config.toml
encoder_arch = "inception"
model = "model that answers yes/no questions on an image's attributes"
dataset = "rosettes with rotational symmetry"
train_examples = 195000
image_size = 64
crop_scale_min = 1
horizontal_flip = false
translate = 0.12
rotation_deg = 10
questions_per_image = 8
encoder_norm = "batchnorm"
encoder_activation = "relu"
encoder_depths = [3, 3, 3]
encoder_kernel_size = 3
encoder_stem = "single"
encoder_widths = [160, 240, 352]
fusion = "cross_attention"
fusion_encoder_width = 384
fusion_encoder_layers = 8
fusion_encoder_norm = "layernorm"
fusion_encoder_norm_position = "pre"
fusion_encoder_activation = "quick_gelu"
fusion_encoder_mlp_ratio = 2
fusion_encoder_head_dim = 48
fusion_encoder_fused_qkv = true
fusion_encoder_bias = "all"
fusion_encoder_qk_norm = false
fusion_encoder_parallel_block = false
fusion_encoder_inner_norm = false
fusion_encoder_drop_path = 0.15
fusion_encoder_positions = "rope"
fusion_encoder_cross_attention_every = 1
init = "kaiming_normal"
residual_init = "none"
optimizer = "soap"
beta2 = 0.95
lr = 0.0015
beta1 = 0.9
shampoo_beta = 0.95
eps = 1e-08
precondition_frequency = 50
max_precond_dim = 512
one_sided = false
adamw_lr_other_params = 0.0027
grad_clip = 3.0
steps = 1500
batch_size = 64
epochs = 0.5
lr_schedule = "wsd"
decay_fraction = 0.2
final_lr_fraction = 0.01
warmup_steps = 70
weight_decay = 0.2
adamw_weight_decay_other_params = 0
Rows from block 2 of the fusion encoder, named by matrix and row number. Rows with one number belong to one attention dimension. Each number is 500 + 40 x the weight over its row's rms, rounded and kept within 0 to 999. All counts start at 0. Numbers have three digits each. After the name is the row's rms in percent of the matrix's.
# v: cross-attention value (fusion_encoder.blocks.2.cross_attn.v.weight, 384x352), inputs 0-175
# proj: cross-attention output (fusion_encoder.blocks.2.cross_attn.proj.weight, 384x384, transposed), outputs 0-191
v.131 096:471471506477503478456437510472426595517549549470617476479479442525519525438480509487489498533528571505493459483454470568526479470598520398502515518484523512528546545527428490548458535555457519483437551453497570544534512405476555469540570492398517497500531489442514552421515523507489502502484511511535553496496495446526503560477532523505558519498500581440461467483522439530546493522453489584508498471553566473497533478466499461514508513591611473478485489536472509489570543536448466471465542444556544443514473550399490466464481506
v.132 101:503514461511470498530478440397486529500476538506545465524435518483521510498485541467496521464536548615465452560499445507428418554488513485456532481521496475490497478513471536551484494567491469533486490524526488560462481408496438490477495488485436586469486565464551552442497544490502524360553455475513426487483526544501491565481554541461544534528419519485481490495438481544460527515503455609513549493516445574443435508474453516552508535446476464489442574455527559409436520450493518517465475503424474449429429553532472486500484487
v.133 101:529508488385484476529494516490557560476493502534558531492470553467452477582475556514486522454578537517495466370480509529419492480462459486526446505432451564495503473465477489424564490462514478507500500495488478470527407478431514481460435468550433414454530504571493518482552494470525468541556569467516527422499465549475476462484475542498514458532473526505472500477508493515407472508465479472570562588644515472486491522458455545517506510459508528533539534528480507514475470469536472385514524507437446489508500529480511543435488504
v.134 107:504481450501497555478521540475487484551497540456512524415571514530503458507502508490563506501441511456471495489516469515527472482521557538579451506520442475483501500495482518516490490505468553539458496462544557514517546510428481559517512490502472511550462483533562485555480442433481521540438465463509521476563433561557458531489498547481526451536434519501512516475525517460535457558418593573408508518496547471547539571505458507567502510499419508507521574518501533436433519461495546541489587478538513490530492527483592464489506473
v.135 104:542568493444467503512545538569536463483536438510485495484464533507551527522459568406509415495478515569473513519534553497528510443444476467469475449515417504505521511483525473458502481470518449523554584496488464446478489564516444486479514540526483491515507511522507442550490527497440480482452544473472494537501499526531510438458498499512477512529466520575449547575445496501481522477517631463527525504532528489558413481519560493535501458489518484510455516445536454495539522507485526459475512524512497504519492521506501530490554509
v.136 104:526493497580480479508427534507544467437537474524529545503531487496479596484461469517506480473453496442494497442494514491503473447509462547537485652490540511480542602498484575516514495463500521463524519451453515474570559515524496458448481498461504490540466574498539444520456486430514508452458481552498458449480536459544492542522511493508496505462485526515527514540512520514525544468561505564505549502458533481462531459467459469518496458543495544532500454506472483546500496473509458503525496505513496473474502452499372493540456459
proj.131 095:493460516477409452469533522474466412513446525484538556450484506569506587482558561478553497509487471506534528422524452461521510539441469547484547468548523494575484540479504568485498530456502558462510456480533575549513597428502525538529499478574489493568487593506563514616520481428504503498560588528473479568543461457476502429524472527512485528514516457521444479553538564488474520479510522503494447551472514513451488466400524510520472505459466543538541470426522513507500534488503553484522481533476444547455452546476525505575450565531540490537546516502525496557536557438503599613
proj.132 104:503465414435506494542551440480451531461482466438487530514533514487504498455593455489547493496494531471503483514512436525538487514524498531560450466461484508458458508413442525510516494496581472522561476578476455454457462427511457474434580513512471485519556515544557495473487442483446506485511486535500522498467458469464555444462460497501467501504469547500498462503536508545518459515490423534413570496510483499557468458548477552477574484453520476498461468441556457504516480459554545511459512489563446423514496551418533542458533466427479492486440484539488455515503462528537531462
proj.133 097:493544458416455464449609467505484488428486546546546487525512430507469536501512491460476447441544425543518466558515440532481549532454498513540520482476471460502464446466451445486534562486523476511507533477481446519505478480481550487420508424495540490502517503568470569543568489570513498576511440445478538576533473503525491534437460552485497432453449471545513518447450463528483503519499523451516500498471528466513493485528517473438493487516524509508546496450545550528488545524537507533558549509478477529483516530493521474475454515501524497525512552507576456469453435462505526518
proj.134 104:469515498513481436524573510524501555547454514512522509472523502455457558531463450459499545460408503495574498486555506480448429545499503539405511540563489571560523513493497498561557470576496489467459559568488448486524493544463505503544455479473500496541514488493499480546505490498549470531402555422509491500545531507453425567460458519527485505486500466471552452519484465495468483449520508474533504492519495515466496488497535612528516561489517562511539496544579504405471467436522486560383464464449470487541452534507533488556532486516560458521502464447482465479520533483472553459
proj.135 099:555515396495554519573512560516549567510507533588557523475521473446523548518483544479569564485467450540561570564486501506516508537482488517426445539509444468451501539619510508509527547573531455485425437495499447496532486530498476447450513506422412545541509578473522473535419537464489438471460524508514460496525506492465516549588583564490519445494469523570482517448478465517510544513487505472459489494495536480538514522482494499508484468497505512453417498515520480485522476534541477554552420492442506529611558562479493516460567515501507499473576466523486438544546464559469505533
proj.136 103:480463504481551495456542528456487464520424476525510571505539552560444435536530589538524489529473511503506495531522500511524538495451488476484475511547475506512432536575539451499525502471452501511498514436508529515467482532486497505465536495521503430418458571459433540547477451539491574518530555490553509423555524581522476544539441496465504494476467522505432527533517549481513515477532514525524547568453411566414470538468572466504474463499440445500505403547501498472514485529516540441488476531496544453474584494555492460414545548503410511473544467513468448466477590535450488495